A small segmentation model, trained from scratch.
Data: trained on rendered landscapes of hills, water and sky, 72500 training examples, 27.5 epochs.
Rows from block 12 of a small segmentation model, named by matrix and row number. Each number is 500 + 50 x the weight over its row's rms, rounded and kept within 0 to 999. All counts start at 0. Numbers have three digits each.
Before each channel's rows are labels from the 100 images, of 14848, where the channel reaches its highest value: "lies over" is the class under the peak; "top examples" is what is common among them. Only what is clearly more common there than usual is listed. The data: rendered landscapes of hills, water and sky. In brackets: how many of the 100, against the usual share in percent.
# conv: 3x3 conv (model.blocks.12.conv.weight, 384x384x3x3, each kernel summed), inputs 0-76

lies over: gentle ground (100 vs 27.9)
top examples: high relief (67 vs 38); terraced slopes (52 vs 14.3)
conv.239:487513485507503481504497457515442468492489497459469484575618524401523509467303492556459487489475505493467441469545492526476553466562529505500507569509574563495452468485401446514462572469514568427554573414466480502405539506470491482

lies over: steep ground (61 vs 14.7)
top examples: water: dry (100 vs 55.7); snowy peaks (73 vs 14.1)
conv.316:471522518500440555523493513509474484533472531502471478531519513506514475584500522529510438475510505517507574495486409508476597551539469475503447492483496493531504445507449470551506507554521532455480495511493558471516589560508477458

lies over: water (60 vs 7.6)
top examples: water (77 vs 44.3); red mesas (51 vs 14.5)
conv.233:532481546505457532572406472432515467438446504487423499478524339468484496390435448517598501441501410553440456436593522590426493568474484462427460395502507522460488566444494502530498463495518427463546553456437513554458488481520567523

lies over: water (69 vs 7.6)
top examples: desert dunes (92 vs 14.5); water (87 vs 44.3)
conv.182:524406497561523474584479502476527541506402459411521529502542406455494530451524494545545542490473446497557498524472555559526507489493518556395481474519561487491505498351481537564482547529502473492598473476472548524452520555510471473

lies over: steep ground (60 vs 14.7)
top examples: red mesas (51 vs 14.5)
conv.269:492520592429474521482507511493497558530433486482475487607493547568553433440501461408510526485542453471507571509461467428516440589455484489462457347545477468516515463521498505544506451455501580449533469552534505442531564536545485598

lies over: water (85 vs 7.6)
top examples: water (100 vs 44.3)
conv.242:469484565496525482507516499592485558464546508502472470402496543522462479468571478493504530461531549509485462430487408437517480445529479599478416475564515459445450467563481444484502473490453445540494470514509394453549533436546442507

lies over: water (33 vs 7.6)
top examples: desert dunes (90 vs 14.5); water (89 vs 44.3)
conv.204:489508512518572500458505481511506537500432464474513487540462477544525540492529478497528528513499446518486512504433508452508495514473510533492526512528615490278486509466457465559485534489518543536527427475452609504413444453527506375

lies over: steep ground (69 vs 14.7)
top examples: purple alien crags (48 vs 14.4); red mesas (35 vs 14.5)
conv.100:516508509513474493536528519564535428432534519552459476531530568509526550492491499513488438443551437523419538500500529508497487559456515577551545483462528504595480470455514535520544531484497488538525507501527467524551489314553505533

lies over: snow (44 vs 2.6)
top examples: snowy peaks (87 vs 14.1); high relief (79 vs 38)
conv.103:484488337527491491472430496526504501478495468559528523641443396481455540459485461504469451459485538492472602473503518513494413484501470476470473492518469508468496374459535445501506318472461385499523427575454412537509283576541530521

lies over: water (83 vs 7.6)
top examples: water (99 vs 44.3); green hills (37 vs 14.4)
conv.16:507468491505510504443478502542525556482502465353441336427515515512451480495582475578420456494531559436489511442530487512525505502433539469550573402577575418507467571522441503471488544580457444467435442512500481488498542401473476465

lies over: steep ground (79 vs 14.7)
top examples: red mesas (66 vs 14.5)
conv.214:438515557559523595523504456522456508488484475527522503568536553532551487516549489561536498496470467519473454498429564542490546547477560538474502513533559550458505519495431492584418520554453530512567501397559530509435504434534458478

lies over: gentle ground (71 vs 27.9)
top examples: water (100 vs 44.3); desert dunes (61 vs 14.5)
conv.146:443456495474527465533507556473512549457474534384470541588447429523497536477547482494507538434469401519513516560517531537461335472538527470496464508504544411388544500458497454569463500508553445400451372522521431470533479528548517500

lies over: gentle ground (83 vs 27.9)
top examples: red mesas (78 vs 14.5)
conv.283:435571412459452610465445438536554548501467573488507494547544475442536517571492470521459521446552581446543473513534527499538498564483506541547448510546470563411550458490507461542484515513483455488511470406481477484451504496557435531

lies over: steep ground (62 vs 14.7)
top examples: high relief (84 vs 38); red mesas (47 vs 14.5); purple alien crags (43 vs 14.4)
conv.193:571520399534466435477497572485486482483507451583505522536472536466452580417495437513464522511546459528419552530509535482485488503516468508465466376425510504548531477544459525522508478478507521461513482520531509542564463340555538540

lies over: sky (98 vs 47.3)
top examples: water (99 vs 44.3); green hills (52 vs 14.4)
conv.238:390461526473468475420513499546523473471374440492525459502439436494496425520476495504389509522459413493489484506431508477497532469543507487514524438465513451398453432418441529625438515444439492523510473520497524521439380487487488442

lies over: gentle ground (65 vs 27.9)
top examples: red mesas (82 vs 14.5)
conv.300:466498470492500503474527482439485476532461447388481543539524427509508505425482430539580554514471473461538518526443453577472467476443451488476497463517522504481463528446482524497494503493483544473524539519461523441494538430457499526

lies over: steep ground (57 vs 14.7)
top examples: high relief (72 vs 38); red mesas (41 vs 14.5)
conv.71:439565498462522524555522502557520470478512422467428571353427494518459590378466431517533550553520397461509565515430549543455450495399453576446502447436484493501529385523513576484533456501539476474551463520438600502454474513555502501

lies over: gentle ground (90 vs 27.9)
top examples: water (86 vs 44.3); desert dunes (58 vs 14.5)
conv.20:526513426536556498533497496512493548525488559424499483520566513478477541470479497553519495476477449538513498499526514510493514464498485500514460504480582496483469485424457487521461640471545519424530513444433462483427556481488536453

lies over: steep ground (58 vs 14.7)
top examples: high relief (81 vs 38); red mesas (57 vs 14.5); dark volcanic rock (43 vs 14)
conv.105:499455503472501429442529555495479484459571457370521597565391470503514527440487493462493502534506509518500558511459512497516484554579461470451523515473428572505523470541499505509481409543513515422506504551485583487584516365452472611

lies over: gentle ground (87 vs 27.9)
top examples: water (99 vs 44.3)
conv.30:516538604489527477538589431493499433444563533525494548480511523483569538462370522531533489516412529519488415452476494523452503442545489522536494616502469570553517503442498506584501560480429588513513607467471539459518572537538535536

lies over: gentle ground (100 vs 27.9)
top examples: red mesas (93 vs 14.5); water: dry (87 vs 55.7)
conv.342:516509505537482536537495490482503480433496503572472448490635483387513488516474526536489498471487459518479445504498487478530492482510487534425482528500496536631477494480519515429519575441500537436580561502542471516547623460439449471

lies over: water (25 vs 7.6)
top examples: water (79 vs 44.3)
conv.262:442538430536497443454435433515471485449386525506455502440612420554518450483467499452568441561543498573507472461452496507479455514460595427475460388488482412331455543493456445515512524521435521510549470420495452469429502496495505497

lies over: sky (83 vs 47.3)
top examples: water (95 vs 44.3); terraced slopes (34 vs 14.3)
conv.113:503481478485495481429505448420514598484502451488446462506481540470515510507464541520370520487450577523557369501493583549501515502429473443499592560508539578544459511468523470466502524521451463500548582526528424493452502486524593488

lies over: steep ground (49 vs 14.7); water (29 vs 7.6)
top examples: snowy peaks (33 vs 14.1)
conv.259:531442537458485420380507482480520502482589425492515444553423516479535499524489519427507495400552546397501481461497426567484516432421408457540573640480512531515543345458504483456447399468459444532455496577492395478534530433471451569

lies over: water (89 vs 7.6)
top examples: water (89 vs 44.3)
conv.3:512489619485471514483499484575463526520483488514490373479499481543435456417513520431458498538620565430467556507516496442520474511368596560558500427524547395460470506587480458489509493531449467517470475498501415536540503406442498496

lies over: gentle ground (73 vs 27.9)
top examples: snowy peaks (64 vs 14.1)
conv.128:524561496429536511554534501538551535471464541440526481454484450529491469507481568571442466416513531512573479487502471584497604526514440500544490528480400478524492376421511484538500441569508510621502497478427461498554472506540542432

lies over: steep ground (41 vs 14.7)
top examples: snowy peaks (74 vs 14.1); high relief (70 vs 38)
conv.58:574428511445477493501490495495504449470567496440432476528424441523445500535427424428544463538489600494440426521474567480453469544457581532538479512509451474459528421521528487548507430465472449439424442502499496479519432570455447574

lies over: snow (100 vs 2.6)
top examples: snowy peaks (100 vs 14.1); water: dry (87 vs 55.7)
conv.304:570438450529500474581476480485556539494418567335495492504497442491490531405533460489485485504507394564580467514572458527493414478583479512442461469486512473563537539442528518527508501522545471389511525450480426457491557521538552525

lies over: steep ground (76 vs 14.7)
top examples: red mesas (75 vs 14.5)
conv.313:431549596530561517439489497581479493497485451485494480476431570545474522515539504506568508524460427528494540441473503480482510526460484530552461566523564483264431543605515477499461483545452568544510408476578619464525478434492392496

lies over: gentle ground (68 vs 27.9)
top examples: desert dunes (92 vs 14.5); sunset (63 vs 25.4)
conv.215:540472484578518511511484490538523487474476391411515469509561491490513522493531441538531518514474477495457571494461520556482489503469509596562456489535593476419445482451475480555457576495500509525568482528446533506454520525463499442

lies over: steep ground (67 vs 14.7)
top examples: water: dry (84 vs 55.7); high relief (68 vs 38); red mesas (57 vs 14.5)
conv.203:476521589484490548416534514574458499485482489497523547532458524476475515405580532421483517519524547476509472406492492484483489509450512438529456579488426547477534465544458470482523419522498538467487462544506495500533521393506490564

lies over: sky (98 vs 47.3)
top examples: water (99 vs 44.3); terraced slopes (34 vs 14.3)
conv.302:489448555505568457434514533464465495517439541469497387477486422522486511467494490483499533579619501503494493526518480535481455557503447454550472447471632479489565465489417507571507510549519492520485416505485527494523487425488557538

lies over: water (48 vs 7.6)
top examples: water (70 vs 44.3); red mesas (43 vs 14.5)
conv.229:459519530581470567506423495456496495573493552534532474619516523583491491561552540557561472517485538545474467437551588480492504514557426460472605473487474513549548544424506474562534554495551506606602488436382539520468482510501561407

lies over: snow (25 vs 2.6)
top examples: snowy peaks (100 vs 14.1)
conv.66:477473482411517404536519536410450535464449483529467431493419511569492444491558530504497543476469548545507513528416493495513497520583459448501490486522400443498520529519415506481414417531444451543486496482460366494522372605471508510

lies over: sky (100 vs 47.3)
top examples: water (79 vs 44.3); green hills (42 vs 14.4)
conv.252:447545562527498526555451507483464493469543454516452449547558540449518519492512523535472397561549517560523552542509614526552488540521492575581492496470476554535531384516469535518504481483569498418523544483468520473511404450525493469

lies over: water (46 vs 7.6)
top examples: water (83 vs 44.3); purple alien crags (39 vs 14.4)
conv.336:523576419455477517520438581525442480479558490525501454425428419448462537477461522441474485454519554459493479500584576546467510428459462446569517379465432353550489542485446524493524457506520422380384402440515372579532414536543532433

lies over: gentle ground (73 vs 27.9)
top examples: water (93 vs 44.3); red mesas (46 vs 14.5); green hills (32 vs 14.4)
conv.281:531536370525547570445561565643477493459597462502494474452452539494499518557474463483491516518524489547519494483517503499510517467557488517540503366554486508594498427468506455536461551450543469466493411462467450506449621529511553505

lies over: water (56 vs 7.6)
top examples: water (84 vs 44.3); red mesas (53 vs 14.5)
conv.157:471486511439424551569512531490474451468513549521469468494589474478482453499471467480454500498523525548502571502531396613499594537477503571485506516542472486610534561456500489504508531517477491559589529531473450493458524515544507504

lies over: steep ground (53 vs 14.7)
top examples: water: dry (90 vs 55.7); snowy peaks (75 vs 14.1)
conv.47:494532418544519541485559487480516532545533441504485488582473521462539504581493439521496535456436490445475486557444524546499489519423488521433459454531514478568474474508531431455529479525475489546521556533524517509447529530567528473

lies over: water (100 vs 7.6)
top examples: water (100 vs 44.3); red mesas (38 vs 14.5)
conv.246:480507538506597539486535470477485584511507487537460431559450501475459531458592489498480552443464430421550580483519431471477401497484501512496447452485554371373436532493500491450482551516513502597452345481471457478476560464445563412

lies over: water (34 vs 7.6)
top examples: desert dunes (34 vs 14.5)
conv.279:485471544543519430477519498515506478530411430400472457568541501529550456548496525492567509452528476559554544504530449542464513551431446499480578359514467457546496504430454536563545495509483478553538538479537491527545599501624498481

lies over: steep ground (47 vs 14.7); snow (28 vs 2.6)
top examples: snowy peaks (74 vs 14.1); water (73 vs 44.3)
conv.85:484428413490502467440499563427491443477513510426485492513466502524523485495484540502422464532455588536460527461491534506464418447477523521508525577499514562535511522479460473541453500517454463579552566530485436519445425519442534531

lies over: water (77 vs 7.6)
top examples: water (100 vs 44.3)
conv.380:461439466519428516528451545463466543501499483471525484460524472446452490398578491449509499492632431474502524539545460460467438511544611486532436423564525372486504512498513490538505466486531467520433416496478383495557562491463481450

lies over: gentle ground (69 vs 27.9)
top examples: red mesas (72 vs 14.5)
conv.120:450481447401457447528513478428482569518458492487489476531459467403491497480560461508450521515467516460554552566494412484510378494469541438397412445605453523512513507488545471495481395534492496458486481510560498519617476515515409505

lies over: water (82 vs 7.6)
top examples: water (98 vs 44.3)
conv.27:521467565495489555523544537512493553466429545451495518622486463387406483468472504528390558463485468486481454545485530531471390525517676561475466397486514463457445549467460511490476514494446545495452466529514502513490421403436515420

lies over: steep ground (50 vs 14.7); water (39 vs 7.6)
top examples: snowy peaks (100 vs 14.1)
conv.69:533536413494516450465485539461503437526444536389514465437414447517469458465489559485459449498495502549460595449508519514493568559548472507511541464524487417454527514548507491490516403591469419503489489616386389465527455509536529513

lies over: steep ground (46 vs 14.7)
top examples: red mesas (42 vs 14.5)
conv.112:411494481491522605482524514485484461406473394539503455453481528456465498398525489484485477468534570497589556550458461501533452506447562463519524442430465500587512543508472561503463475447454548504585489493510443643524444490513508469

lies over: gentle ground (99 vs 27.9)
top examples: red mesas (57 vs 14.5)
conv.166:456478404478524432468502532497486471460467535453524456475467501432446508440423511515449514519439501478583567451544406528509496460544476539472506481483527544571464500434509483434429565480527523505525535514453467437426562480509528460

lies over: steep ground (61 vs 14.7)
top examples: red mesas (66 vs 14.5)
conv.335:486502623462436535540459406469498413450478497492397492506539571510581489453481457440560492564438560433405467509435519493424504446479522523504499588512485551496505520472521439575533487458436522632568550481505577520498462532461445538

lies over: steep ground (95 vs 14.7)
top examples: red mesas (83 vs 14.5); high relief (81 vs 38)
conv.151:505561516524580482423457491445502491530600523531445462537484452441464522424527465458437504480501507502436548454480442493450572494457536450485502467465531488479520561584467515422545483527482471470517557581620557460592524386473476673

lies over: gentle ground (74 vs 27.9)
top examples: red mesas (75 vs 14.5)
conv.288:435560552536565449471577476587493478484538479529477484506461536438537525529542491548532434491516504531502539457465409577477482457460543501635517484488522506499446594505515456485562487460501536509485472498593554492550531312541500438

lies over: gentle ground (68 vs 27.9)
top examples: water: dry (93 vs 55.7); snowy peaks (48 vs 14.1); red mesas (36 vs 14.5)
conv.357:449585534469458522502502538541480480528455503567471453422513587571488462488522551495426461503487508545470459480576529478474529512485397470543531573402460515551512398480447467509501414517514529471395488467433465494454439470480487387

lies over: gentle ground (81 vs 27.9)
top examples: water: dry (100 vs 55.7); fog (63 vs 29.5); desert dunes (46 vs 14.5)
conv.172:544407500511426496532464472472452481539499523511530451524543456424512471606514518520538484456490473478509543513474453477494572535483493535520417496466547413537495453509430451524481519469533424482510496476526477533514519560519496520

lies over: water (100 vs 7.6)
top examples: water (100 vs 44.3); snowy peaks (36 vs 14.1)
conv.132:503497572516517579511440585524463519471508487479499410534447456599470582594517487575527558569551472546504411450509585573505420554459479509494558455513445462528493583435491574573478486485528488547461402525535546561555495577565620442

lies over: sky (77 vs 47.3)
top examples: snowy peaks (93 vs 14.1)
conv.43:499469435418447480450411478499534433545489493511552444571411452660555550504495488471466540514554497475597483449447468541527501535557453463458560531533425496469505556435479499524442467537470565638535505442384599452471434503459546507

lies over: water (27 vs 7.6)
top examples: red mesas (47 vs 14.5)
conv.232:577572551488509412498505388488593500478407501452572440450497442571486480491535516565553517566533497433568473447509467509501556530472546413476541551401553472539501566571559526521540493526440484468563536442506466542532502503562512436

lies over: gentle ground (99 vs 27.9)
top examples: red mesas (65 vs 14.5)
conv.114:464512409536517473519502512482481484519479479417437444444494465565475470422394452461526487555473513499567478455496430552516492541509485480508477482475514530541519441473466523557486530498521529458566536432452559574508501489496506478

lies over: sky (100 vs 47.3)
top examples: purple alien crags (40 vs 14.4)
conv.80:484500409462573411528479555448500471566445439496521461504532470547466471424489497527367408439506505475443563534522551531508457421530469452417500420527489504548504447466588494543502524435534452455424483555483416516562449539558584393